Weights of a small self-supervised image encoder.
Model: 32-pixel images, activation gelu, num experts 16, patch size [4, 4], layers 8.
Training: soap at rate 0.002, 12800 steps, batches of 256.
Data: trained on pixel-art sprites of 400 made-up characters on tiled backdrops, 197500 training examples, 16.6 epochs.
Rows from block 3 of a small self-supervised image encoder, named by matrix and row number. Rows with one number within an expert belong to one neuron, the router's apart. Each number is 500 + 40 x the weight over its row's rms, rounded and kept within 0 to 999. All counts start at 0. Numbers have three digits each. After the name is the row's rms in percent of the matrix's.
After each expert's rows are labels from the 100 images, of 14848, where the router gives the expert most weight on average: "colour at peak" is the nearest of a few named colours to the mean colour under the peak. Only what is clearly more common there than usual is listed. The data: pixel-art sprites of 400 made-up characters on tiled backdrops.
# router: router (model.blocks.3.mlp.router.weight, 16x192, trained with AdamW), inputs 0-95
# up: expert up (model.blocks.3.mlp.up, 16x48x192), inputs 0-95
# down: expert down (model.blocks.3.mlp.down, 16x192x48, transposed), outputs 0-95

# expert 4
router.4 103:557470534488505541531531452595513482445562524547443556470519515490488501517524559497491469501557507488503501500553495514533522554545462494517440543423435489501507546491525441503467468447558498552505529450527456579431496511558494506500511509470472444476585537491457529511550556545546558454
up.0 093:571554502478490522467529504550497484530515562395446491426480493490461523460534475487558551596473543475565550492517517444468451531539507521442475453467518511438494532495506526493562529484488478537560444513505512506477494557499485496515472586519456461573446551569500461582554499483557524455
down.0 097:448530416552504529512498456465518607457477556516584494504557505437539423494528517549466549534498434541488501508451487465465535476501527462462486569505480513573435513448458508444517554563501519517487530434457521504508491464573554489486480454477445488520459459494433457400420522502484486479
up.1 108:514529528575566584502482543472520479569550452477493507553502437525560587473455425494465477508501473451414581425593419510514505496453468564498478452448477496482537464509600566556479547412472444553533558460480444397497460455444497532527498471513536454497452504568482508504534488517484427557
down.1 116:484512507509524419438487500517548486485446419480503489525542501489495468507444419486453446538506552471443464468457491494485449437521516591469531500502540575481534551484449523499500535483545512441479514499470498450439585474476489543550504509464502544502484461560522502565466480532464436484
up.2 100:590566535433526507492527529401478526478489516533494490479525541486516471515508451520529552454509526564519461496448566622494399494489559517456488438444445500519485487452521516488529560499537531512498526482482508493495522556465489538428552378514468452493482478522496526496480495536477552537
down.2 103:582481468567481537449481474560530447533498391497534468480448449490454478547518485479494586413545448436533443460540456528471571499441438517529478523497472458555534504526531452536436488487561487531485443563482551545529467516448480445537489501479511521521524505537485566463532483421523434483
up.3 095:478569541541488542546489469460478506436465509511499513501547511483478537463519519514496454470489512600410524553528492474524447536491513484504545482452532531566463581518425555543527478456433492498497452516595512518507447560554586495466518517395413449451555443508467443482451476506455517511
down.3 090:518512429501436543427518481573500569467541510516476447561506493504502561498551481452561503581512517497550467444468453520533437447507465477403554549511381502493486489460485477529425503559467457495418447504436525530489530461457451500472526490570506532494542527545531519527527499542496467488
up.4 103:510457555511543483516500520547498474626497493413501473489477513521544525574453540555549521509528552505540564465460501529473495447465473515444421520489505498418439457482494469509487452555578507566519432440483511452464518432536468483524524513551459423503512514557559493509493519511509592514
down.4 097:473483463488550527540449465482493518458492526510464490519474440443482497517510462472447499468511522578474480565452575467494452469553445486495557490497518484600554500468516483485472509543459449460432488598544498518531526496511452534552547529577455502517461566546528527535503463506457470488
up.5 098:536536488482478565516513543537423426410474493503489561481510540477446493446502577522434537491541502453510567465565515493527504467584565473508522514493502465576582503537468461515494545536510487508448480502508460520479530499500523414542476542512539502516462486442511488447525572440530453494
down.5 094:517473496463517533543528529512430511517501456456462500544494557470492505493608511507518499502480476492435502520556479499469486519452548470543509511517457571432493476499456460492544532519459527528513479557458436540488475508534508516475430468585464436506600480489531547447518521526537537486
up.6 106:487480544539562506526457542566606570528572542427450520526542462507501545541441508602482527423515476451514534537519539479530463538457525449516473514458394492480435537519519482505469526529547500517505532430489479488456485483519404540559456496458493505451540489551457550400567504519529499527
down.6 099:470518491457414492473432554466482511494539492518407521485474521531572477515426482481470507504483478532466466529545567571474478422520483522557540453479512492523575450546512505497554475497468412603467485533530568563451486535504551511475510494458461538516525548590500549539536544485505526478
colour at peak: black

# expert 7
router.7 096:468556539543566534502556567568464483416478544442499474533438550563528455518493486482515500541467431504457532458486468536456521533480516512524547512516536580505528562433511487528490509505461484449576491542500516558517530474531524455492465494522486534471500542525529467440559526478481475496
up.7 103:488447478549405490587462517563497521492478438535522491538465498543548537526461567500477463490511473500560524491492453454501552444540446508571501461456510466440514510453517494504414505479480425537500486528453544420564503493453466484468505537488479541486494435483512475474470522471457551523
down.7 092:489529535541434489516589558498498519525397494508552444534538486455552424460439465498552488484506510421485493467490500536505500515481511495507523449532525500570475472452464446473482541549501436487470521478486481467468453534486542532494497432503548479497486581470448477502486491484511517472
up.8 113:469483516488520465559530555576486523507462497502554466483513544427521525472538526519543541467505524514403426606389524445432452437559543481501485544524523577475451502532535496513516497525569533452456461563589506485518533451513551476545487489486528555517493438460477499438514469488446480533
down.8 133:454442538469404516562526494506486567456561510434483417528561474507511503494440510428546461460504535520474582498514494510494519564491550552482514495538485517515484500446557534503554485559494534493535447484590449475441526510462463595502472477496552470457487508434469412601483459521499487555
up.9 096:481467556508532541403568508462508451563546510464481574534447451502475560515483467526528507450471443556460518549547495460529565480519521415473493514546542461584520531438516497471475509470423494474513533484524488488485512546548482590486501437505538451566471506508499462486497537487542516489
down.9 094:534410538585430458503452474460452578528501471459528445550545524540523561494518429501528460481491524499567487540405532532534473516552564548451494572591493530502472478538515492549473575531515483504472556517495527540527472505461559496497488509505555486477499502454556507500431474553419485526
up.10 090:600480531509452580527530411474589536530507479489472451431512479452533505491459543457545505611497492467543521507462505481435504487502516549542517440462474471503539607540448498583504495544499489563507485467517464483430472464524620551526462565519447505529498468588456392447516496449539529499
down.10 098:474506466476505580449571543538484523534486499514522462476410438533513487469574542536444518530437435480546453522513485523540469517504474535527438501507482489503518468514569414604460500552478550491515515534429497491425421470513462471557501450445448503443466524453510528521471508444476508503
up.11 097:541452453473509476478547505506467460507514483515452445493506540440455585497525583531485406480485565431499444520524507392529503466464549476485472547513496472536593518502543434492491495446490529503540486543494532517485544589553505513416463495503440536480443493441526387527472518483484434515
down.11 097:436434545424458509539469508493453467517431525475498486487536450510467513444521448457446515521454518450488468513435511492473521434528560490467514458502527583429484443502524502537475522452483485536493460506465530441506473404450496464533507533437459432504586518501619495505465483508492469501
up.12 105:517562505456504511468507513535471475435431441513573498521554465447468488514545503554430453494446522512485514528552517488528540515497534563481516570491452475574493500524455496501508488518509427506552486512582436499522499506474608509535497508559416496539456522540535515526495478497432512502
down.12 098:499480533569502585464507510542534521564504502453435550469474564454539523543521538570489462542520517513471544505446438539457450468467470548470462456458466507485497505529495444473503479521592471496488469575451525509493446499477423482488535562448497563507489478496475515541471479522523479492
up.13 097:480458526416429445492491500476482459426495455443462410521546551502524499422402487480463505447534441483565510447572386499547501531514483533518581526513503472477513571469485500528485512489418508475536481510481509417535480539510505482521474516463520502452488480449499470492575496515474503442
down.13 099:462499535470509519472510531509482514491527484556552462436476495560512572454497458475450523474568447503528535484462503437534575534519481474495540503439511491540516539494524440465458496495477515480464479516440388511528459566595518551532485511434461475431491412500476516589526537441473555510
colour at peak: brown

# expert 8
router.8 117:547463488496526515531507555493550492467566487565504506532503486513487458490398493492436469444464493451481455487547549578538492494425431478540509502453464524496550520520579502512498478466556504546509608487458497461460490554503437492481470407540506456478485484536521577486489468526527491572
up.7 092:423473509523476516509472491549466555523502484535483483479446510476450462481576577516597462568527442517463512519493505459499441465501547397485531469506507471574509511550424456531542500524442412471527490471522477465518507490607554477500466579490506517504497520498496495509494498429471519484
down.7 092:503470485483486485569471402523508511513495517564463510562582486514522457504573512592431556538527579513516534468407515504500521461592529523568449467534596522449526494491544493457532438512559482544478504531577486572419460480440542401540444490523516513417459542500457527476538562468573468521
up.8 089:555504500489501559435474482476521483473518424484533543523570495426508481498535518492424446487461573547504433469440505426478486443453528549480441529457493472480445526569457455492494509541513476503530503485623495521500470573503521429507469556500480503519468477482509492544488526473498485442
down.8 099:499568420488567490505542470457563478528491492528555451426420477490484546470406442523481523559493507468525606550493509522503511553499554545512460541532500534509500507453564490579532536450419454495514539434489504490515533555487433479488518498473476525426477485519531504538523509526472518517
up.9 104:495572450516536523514500511488477471494508483472510501532511533537507449461542469461526459508520488515434562565472410424478500489505442459489535488521540435472490472521469502541495506483530434515551538427499512474469518436438434501563465499529581512582505437582480513504507512492502512541
down.9 104:477426470571508530423478535506488529492496499521529558530484555545502482545549499515505529513526579428506474505528525580456471525516490547496454451420449505521521572565534504445562504502518482529498494470544549468543467520465510495448434462476498516441490449508531479514397494575548425494
up.10 113:492478525505521489593485524525599458458491426492512548444515477448541502551476444460491462478508457465554512492500559532460494458527483441503462578538491510463504546556467501526460529531458584513546486520474505539508537478474453527541532513501564550532557564505512465449511471532505518498
down.10 100:548419552498470477470501529422521499532506518533435502501528564513458510488496463487491509466474467513496481553522498470546488527543490458474469481426521484458460492511538487440521456520527495556473448564546536499476426506522484447541447557516601469482485519581516484473508543423567477525
up.11 104:492469511479472498542507508519457423564471436476492556485553559478519548466607557470497503484519490457513442525478510464597483549548597518501495457487489445527527511605461494509541486481548544493468473490522458521568462504454458539530564466496470578482549527449459470543491484451559471596
down.11 102:524621463457508507454475566486456472542535500553470480601449569474525462488500447530505548545477498522493518435509442458517507506434468401496428457547475515487532500529574490481479576566530530435473395551486569494503575563506488396501439461467464541424554469508436533498515540490505463528
up.12 102:555525476505505512473496479538506470560480461529444471529560462528522478469442530514486481500501404483552509494463511498468453426401417578505507498501486431405563458543475512493464413400616532517487557482480518507467516518455458495560523415455528492529505528595518600452544476494490426618
down.12 091:440453519500490561504581542535550530443552533489478547512522516489515550572559550525520508504466525484453483423522513464534501498511498520457514515458484504509415562513472501521576527560423464438454464517495468469487513506538506485455550545536506548481499525490486467512523472523487574446
up.13 104:554476488458515493428410414523472499513530439565535508461587476498525492520507492455538467535466498407602510533485549535454476501460465481466473542489533460554480494527497523513567483525494519494461512502503495415439495532540526587458524521498516474526473467528458422546527482509519538576
down.13 097:536476539493463509499492487509451445481523529470545452457568480517466506578521537455527480444520499519493428530553432473497506529467466489563497529510492449510518456581625532512456402519475476573513468491521417507467504414489508497529456484516458422495476498560514483385485477473492460462
colour at peak: black; green

# expert 10
router.10 091:459482558492433487534518521438452458496426494447456538521524514520565575485553445524543464556475466449508520452574509541510478523479530512477505543510508467544529522541518481457444529464424490480544489588439507496467546432472509478456499521535563467415501482546474451498497467503519494499
up.7 093:533520501463521503530520515513480483534505501476408479495496421543538470487407443454489470541587419459570524466505505477490477460428508485510551584504478551501493435471511527555517474569556521522521471493533485497501465499485537534535503435482545476534520457561517542564466456514464559514
down.7 096:465518555546504471474501485539461508434547427512547500477470552444495433580495497434582498510518532443517492482411564535496549518524547507519434493454519377437496529504495561455506485544493458564480448497532441550500518499528550497542521501556517533469477527517458460501562447581478482521
up.8 112:486474484522469485493568474521504454507538497464456453402475484492486474487510441477529465515494488452542493572572572480518427501507502508523512527411518511432497497520552479553501531420450497507451488541490401490534468518497503417551507549484519424403470477508529435585504486495508547469
down.8 114:452511506481576505563496488536517422546439542510496483542538548526479522535475535521455559467477505562499475407567449631540498487522520526489527505523498498456551581517537492446477447526606564550547477580533466523411570479460533505537568474497475537512493463543472536401484504526530459528
up.9 097:450524537503458607452531514417477488442482471492473499503478443428487505514537481427484490493525482490498453546489442502557535469513575523446499458454507467536526476519508530489501526521561488495440517520491468437542456529530482479540473497497426485489487537480518498532524518491414489570
down.9 099:473505417576526448509564520499478478494533458534548489501533562593570494466458469492479551484562543554507545527460534486534498446481447463566497474525535496489460491483500476534514513524441474441526509497509464554488561549519474481460500489514435500495572509499484415595543536489543520549
up.10 105:412474461503484539433510510506527510472563569445509621476477471510543419457478513508485476531547524503522561471546525419502515487484535468582421538441504513516495521466495480496504506446468536499419565533427530505551478494536483495519486448483477438360550496494478507548459504470510556512
down.10 097:482543568459465462491515454440504474476471422428527506468457497460415501487571483517495470469527509519584417476487534522430474461515524549464525526577510470435518461495434481482574494501530543493485497440587465535449462478506497532548565517535536471556480482497524533477538506480481519567
up.11 093:540471460458524463513478450504469453450487545561516447514515471443593476519502516489465479494464538474461538542572589481517479500451528575491532532485492467530392493535442483595549508519448541450536485539501532433456469556485540489493471520439550493452516490462489451552552516456492541516
down.11 102:536482545473515534512400498528563401511479483466481509554499498494462471466473519486502475499483532523569523478464492477557454471402517439478471481517512535505499449462513570442419558487479497536438501479436560543542513517486462525516504480507481462508501528511486506588517472520419529470
up.12 094:496510514555432488550543454515540469430464525493487585469482577534476436485508584494465515534601482517478493498491531589519412414468513524466528567491479472399512470539525491472493531453529494489475487573534488526501521478464507572421533524478525479496523487524501551504609534544514539521
down.12 093:451498493484585492432442488520525553497411492508447461511468490390571543572452465461590498512461504546497484502475455467539496484515529528546496407510439518523468449511473498478458467570507487479530501438469538510493506497508535534534524559537523533545486511472586463447491473478509521483
up.13 099:473479515477536424417526530542482455458566445499542539451592570557546539496471486446448470481422508490468540469565471483454493507526487538524492444484444478543541473478503575533548505490534451547373476491425508511546512519504417482545462454543549462514473512494489501505506454555421551481
down.13 098:501534515432456538465486519448485453523462515529532527603494511500544481456459492498545490557520454463470430497439539555476486461533532430533485562485524475517514529482499427470452536524459529480461501507492415444518518471411564487520566539506516491469571511468607508470454543492513510562
colour at peak: grey

# expert 15
router.15 099:459510504554512492479519457485442508540507441465629550487496495447464575502502467580485476452525456493497483498566542454498535508479522491435559412530524528484540479475530507440478520470483494466511516508430452476544533483419459531518523528466475525487542507465468442494491501466492501448
up.0 115:499535522519491429466516539492461437485494495521542458576533487510519479510449498412486465506444499531524513537449479548525411463456432492468458513518499451461474457543546546572533493443433519470524633441470475443521522547419482521524480450478561517508513482525561544492434445525521505588
down.0 116:521499534451526508423452442511495511472517481563495506509506567497392441512537480557539532520508547428406410523539577490420573536490490505481446459475512468566446561497549537543520462494491528504441423527581528411486484440528530494498467470550487487479462483564581525537552497499476449578
up.1 103:491442513516472481475516474498502493532455535444575571548478498515424508562595469481511530561493386476513463496492477548496509549482548440430438470476564451470585507447464518525458560484482504487517472502496444577503452523491508498534471516494454496522545517502439510481432504541525533487
down.1 099:434489504496513564483563419557487573529501508477451540493451506485445424512518500460476445370506560456545491527576536505456531521530533506553481585431499491532476485475542513465594499530510537502491506500488497453621451432517474505477538553446536489520485572509515483483482461493472499529
up.2 090:545459512482467435518544469484514511487464453555536475430562544565506517426448455424420540521501613479527510546539507480511466475528565551499511482494471528442432409468423491547504483602555456532475527475492490503565544518446563470546558444498525582509459476543520451472521480486555455466
down.2 095:462525491517510450570475535486514530529529463533485490529481479475541485539512526453534489515475442524460522445522455541595476519446496427419526432535432500466534550524495531507503436544501476523552477476451497537489601483426434529487466488541497481533513518426493556474442595523539518515
up.3 089:521545519432516532483567515486513489539508506512544533460533562521509571447491509523571483525481479439523494481548486541576490481535569532526557517507502448459571544489531519498560542517496542485449498540433439541449482525481502564478516476403566526458470509552415489480589475553481413512
down.3 094:461543564464423498510479506487555526510527542509555499544487499488521537520513513467469511525447595475496529528449478527566520472497455544464509534534471517441496528551555557542466482564503473552533426498537522441504562448551445470503433496531498489506475541476569581540515490523502560473
up.4 097:411449555509546497442503525534491517447508486472494462475525518486489431470426455535532538422440532459550450470482485463507499544514489487502487495499472494490454582577479477567610506492493554502509486466452504489558606494506476482522414505470574492495531486437468496536500500439527458540
down.4 105:458496509471586482530486569493513441517531535480538565491538504564484476524506465530534540563413397490526487452465522486432507447484441441476529570496503505449508555547531546504455451478499575543528531520503532520468471510533447559452559515566440531554521495496524531540512431481483516579
up.5 108:430463501477569572458412437539476515545493512470484572530467507481505516499484496441521465477519430568602406486556491484478456462462541521532539451485472495554522565509515510564475487470507447537461484473430473503441522521485498506459567512503580562525506572506493447511549451519438464507
down.5 108:517462579570475556503526481526494490483515559510527477509543501509428451532397496528569544472428555442452505486486607456487460555498489522475412452509478506466530503473479489536455493523473506465467527493430519519537497562458494512553540471450531491525443496463454490470500563535535531498
up.6 131:582489524512532526507550520488458487474508518489457465557520499576529513468570467569398443503478483459512512473522587506553485514562464501454487568442558419501465588543475511484484449553512495497442546469479486475518544499467522599497514511535460535478438538482510498552451511485491522497
down.6 109:488554510428479551506443472528538490506450496484460468584461515523504447475481424540480448472530495535485455458507491450463473527504427506527482520444449513560514480453498496495488497510456516451573506552448541485486513525424540466545445540507513464418570482497490462503541562459471535480
colour at peak: white; pink

# expert 13
router.13 114:558433431436445503513506473505529496484526546463461466447506544476479428483497588538566506467479477506581389510485549483538526501508513428513489511542520528543489584505478447480492453509550492519489490518499550544477556505557510458472443511540482541470488493446538566505466557452540590529
up.7 106:556423401527464485487474448492524561503527442525489531451505464516485475570522509534510552517456462548493490527439556450450528473443469519567425486608500500487460514482454473476520504584499503435521433532493550497493440518529460549518466493538537523489529480539558546496573461409479541502
down.7 097:440512539433536484480528552511475462552479521493470596457450531463457472478492460471558382407558496456502490510470496499503469499481473502419550524441433517546489536424604508553544474535467469538590471486464517502500429463516568517486554569444475458545488510488546509449519499568535555543
up.8 106:552422463501537526557444505565493574514486512494441483470549497527499446481452421534445545475547490461425504555496542492495500460501567505544466461525513518530509505527502502439536518496526522504477469536499487435522483532541488506506503419537524504466455470522505607492573487415540544548
down.8 107:518473492434398476479498498417464473498526551510542549456472486455502525480455505499484507406414456466574500491563442550539469526480365494403502456509438488484518540523490557548526531542476494497532527508513507498537519506498450539457547503537495529505538524548528517479505516593501467525
up.9 102:576477525517498576554461497510463499505493496607493486497506457475559440430469436526466535481542488422412568482509568527484534456560590488596521505477456407496555462491508505464493480478502495493510488508472474498487519537534457561477539473522571493490502572487507507506515471466521496496
down.9 091:502497433481506440443531528493544505494480474499472514589527540511472480530515530515530498503462441450500505480540521508569508520463465451479518456390578529571463605581494535508527529524552435467497474452580507548484501497517499466537481513524467445515555411469494532486474487526462549553
up.10 093:475516558529464487621527557405467463462473511525515515449484544502492553538527527474545582559457481486428538488436452466548493480479561478475483459480560552494512537575473528536516499501476504555513487489469462433555500523543561466480420467541553507521516537514449490491576482465543503498
down.10 103:539468458458513497490402555493414494478498476529477480604509520525467434476476451519511486471544472505538526467449506522453497455511468480526486454513581465470515509472535499548436445467567497470566486528562585552496485444445549466508540573513436475463452436493535496496463485475454513512
up.11 090:492522534523474532472506498516449515482521517500509480483512442459526545517520535464413520449480567497497489565511436458486548496457433535588467480510497515479478518502544421525534500558463540528426510491548523383461445489440463562475428546504554572509384462455497489463524456478468518502
down.11 091:487597513575519500498524436517540428556515552483516464502471506463528526478467495510542459452492491560560509592495479486475530543462522546417533525532445448471512500540455457453445495527471561454529495469478521445465527475539471509494450566456503514427480427476469443597473518489445551526
up.12 088:555434523457440458527429480484472540492445446476516532458499582475535477520483539440585548493534453529565523519548526457545541454480505476503477451500523433520483519467524502553473476539597481502462413456530501540459502506463520520479478541477482525494525493474511492489464491510524600516
down.12 098:431508541577575447559516501517513492567524540547462452558528483532580549534571453542502435491538532513505507496585484512529456505431483476486531583500530576508560469517545489527524414543461512574501482491511529437469490486506509488539531483451474531503508535526504488487504520497507467513
up.13 098:487552527549523527561475515517424531486529456511503499484510462462424534479534574461468508446489517472470494501551430510542560448485452499491602493532475532446550489440506525541547494500492533506436512496499456472434552552548525502517413471485521501548472479495507475528490580480537438491
down.13 087:522491441534485554482527460464529522583508449469504463526504492482486463510479449534529515552465476449429513432442401481488420489506500492513428522491500508564392471527482455438439565519502457518544524523493520471549544446503442471489461465519516446433467488388561547511533476523473508485
colour at peak: black

# expert 1
router.1 079:577502433488467578504526551531533463522541537554480532514576538429448467449534508508505468528504509441430542448558522507538551546511480466540446469455485525530529569508512519504484522414488466494547548490472490518426558512503449466514472498531559496547474451534475597508440550420550495558
up.7 100:507528509621472527454531501546487489535515524507432553524530494503521514485589534472549533538556470484492572494502550445521516521584525477553523447437520489484473430498520517557485478417492462488619453543493514575540495439492524482580507496454484484497544503499519488562465529512504448516
down.7 100:526485502502527495521558524465480456503564560494522443426465556479460511546428487561472468460445568507487436473531482486527485504465441513448483589556443574477515473435462464520493528554454546517419541513508453452489474542514523477476483472549567521495424519492516488448501481581554495470
up.8 097:514545429492451601461543483514492427500549522492490532550490423408471472468499467521441501456578479481464575500507526464455531430550577484532497472470565487483516449534485516543517542492520480498535456561561490498466611490501496570522497490581523495499420519481470449535474518538530484504
down.8 091:587521465523511422526536525447479517551452554537485529523509500492442522555533472511559448465463592529544474430513476538554557597542450585467537499542477529552504483465561524506502508505503471456474501463391518498480415486499516437448526522502550513479503497523520530543547522457504454525
up.9 108:483578503557466587564472510412482488398419469488440570512447430517563489517478525453486435492508537522517498485568564472536520473507525462528498494523430496521490479571528501469489538492531453490503516572510440525490485515503595468464521497488442496417500495476473494513511451521497476517
down.9 114:433447497520476524480539528545489474489431458406444514583520494551474461475543506508547480496477485494506468479493502472505500449509536496495417560516583403470517478451447492498470498483568500413545544529488568531483490445447543478455550398507544502516421505499493444513529487525441523531
up.10 096:522437493392468535527544527558522425557476533526506541432459398461421521531527584497585584492518440432506529524468454477547431561420463496553459476518524468473532486474501494493522525533482518520508475550471533581505485500549518483456442468498523473391492554552512534510455485498565555511
down.10 098:491496541506478516527447508517525428444495516565480442504524546486524461504559484531511484542462511568487439469532544478526567395510551469548529482498541536496425412521493500388480480512575498536530476490566486415492484538492489477540465512555524456524477453435474474513422519434489509533
up.11 097:502466494516415516469597466512433507540483507457505476481530500496431505507537521528474524511499473477486486469545484488513435528416470499472532480421433489565497592488417489549523529547467529484518470487457432451552489394550535470468523472515534574468492456508501520529431450498517458432
down.11 095:559502506484540494524433512434526467481517449570430471500522552493485456449498515526566460595483519546481551467512533542524487414519520518457483513508540511490538475532564488533539490499507434484465562485532478549501456520521416464501487535525427470536568491502482479407497513462412504556
up.12 095:402473453557422496464430518492452527481510513533553465532449476515561429476512521483529457464493495496472575481555516525507560499549513476472460459500589549511519564652517468463536518512453471565483501518432458560527505487499538480468481368472555494513572456510520536550530488513497505470
down.12 091:548541474447550470529476534480452524515448470453462531528502523547387429456534461493408473501496482519472482508454498446561458469488487459557530489501504479527446448449498500497548511494556499480525547489463477602553480454477495421513426547465467433440429518415431493454513485513477525497
up.13 137:448621520591508490489545474467529480536499540540515563534542510528513548446530480434492464543491570522457565518557449511494512520453456522400486533444397546440567447484514532597459467454464451513518482454479433534501457523411535541543527495412466485519500500533461459515433466555524354513
down.13 128:464581460509474462459561528483519504496446494514476521463475530475507477451427433495505498471494545484478577533476483484513535504485491511495509386501512446516485545518492543568444587504551493499543497546550518530507578475434499522575499540490524510503478478515411510522465468566438504562
colour at peak: brown

# expert 9
router.9 098:472525509479464516624461486428478494448468476506479500449511372531588552533497462466442478463533565544514481461452492462568525481515521485490526473538528488435504450490510527522556519574531504532452518492491516549510542472534459526542479513513534549513512494473496504498557518489527502404
up.0 085:503517527558520497476416477454496499471529529449496519483513518435410486535464444417561545484515482512545497596503594510518520501548510544568482527491537497517505477437480483529552499479396505508490496518543458532486521528556521497463481515481472446495447492510541524493435509478498423495
down.0 092:491543489515468509523532569490529549565493462500498551521484500455518518527525523458473425489546501570534503459453505495569459473435482453505504468498465542470522507529434454521454390449435519466413555504538552514481533441490447483578501448499502416489484459512449542552517431407527548529
up.1 099:526513470479417509543466516431519536553472471498501513504474491531485519500474435487455486510515467512482596530491572483531492458531496579473551554498477488553473506435507508506492486514446528522476554536447452453506466459450533536412517462489571524543511547552503519546477502482579494496
down.1 094:500489531472588439529452508514576460548510519489487425602490503576529440484511512547545512551482548415474445538505472467527518541486493470486467505411573469546510489563559552461483479528565462497465515465514549523441533501484511529531446471546489454439472495466489531459522469507478558494
up.2 100:501527522507482499503481463511468508468487493454489491516539469551525509484552521479449480450480426522541513400566542499472526574507481440398499482442477507538535512483551475440488482487550521529474489526494517536484472419503484487524499514508500512432502506543505594467470444522477509433
down.2 095:455516466431524542533511470523552434464534499465520490521487479448472516458436517574432558495492525454541512458491518472481507536595463476482405502522485468495439518435474481457485443500536497447524452535458505491490512518473494596532427550522514398431528529539490454534461519465496460509
up.3 090:486521472485480455451504522429463564514471518455527575434551405488481504453541517527519508478523513528459508453507481415495522567499531504542507522439539543494515484512510517437570479493526478465471472478506517535489464480503497549561467559412505554434533478545457478462435510452468447595
down.3 097:568487451496568497485480528504584525513438462505575528504454506512463477531551500534550511504566538454512545487561442481462556478539526533526519485520448538479432514494554523421580490496556490517434507494516533517479477577516540517491552539481543458486519425527471484528392519479520486519
up.4 098:521458518438470501566471503458415523510538460511508505425501508531469511523433518529512529438529472498483549475478433547480510546514553539583465475519520529477489493577548485471434530460547501549438482502491471435575491562473495551519492474534495512510537499517576509492552531495533626507
down.4 102:435462473457468485478460500461481544460523578482453509504522487454496570493500533519506453502519472513448525510494410473504442472596537447501517525552510450486566451554498499491458444523527419510455504559550538473527528541508508522417438456489601479450435564465507477418532526541576478512
up.5 101:518500549482518472531469497486485453499443508520416517530489498515449528472486503503487486549492593466633513492548457479528481527464480538487447514483574495524523507451529517529490474502454505521525457533483481384528538491411518518433441496515472511440476499531462496552459491476473522493
down.5 093:524499435570462473473473457525497470521480489548424509470465496532524493544559457488494461521599526524526493506505517448476534544490467507519435538453577469565551436464452500488496530556479455602502469433481504478495497536519512420472532435457457508531492467479526530452492499521549500476
up.6 111:473476454527528535497541562571477556565481512447518481510495537527441450446521538521532507588494481476480578509554489509471485473530509490433462545458481497563485426489415586482433443481435468519475425493481512520585498494471463460397492462500486475459499504490557550439523557527567538447
down.6 112:507488501457406452558499528474511502533549495469495450531562507517467504476632593501540492568468488512453500507522425378478519454558486477513607588510465486460504495516486547524490490471549442443458471519514481493577445465437533487518496534521486463546445512542503589456520465561547517457
colour at peak: grey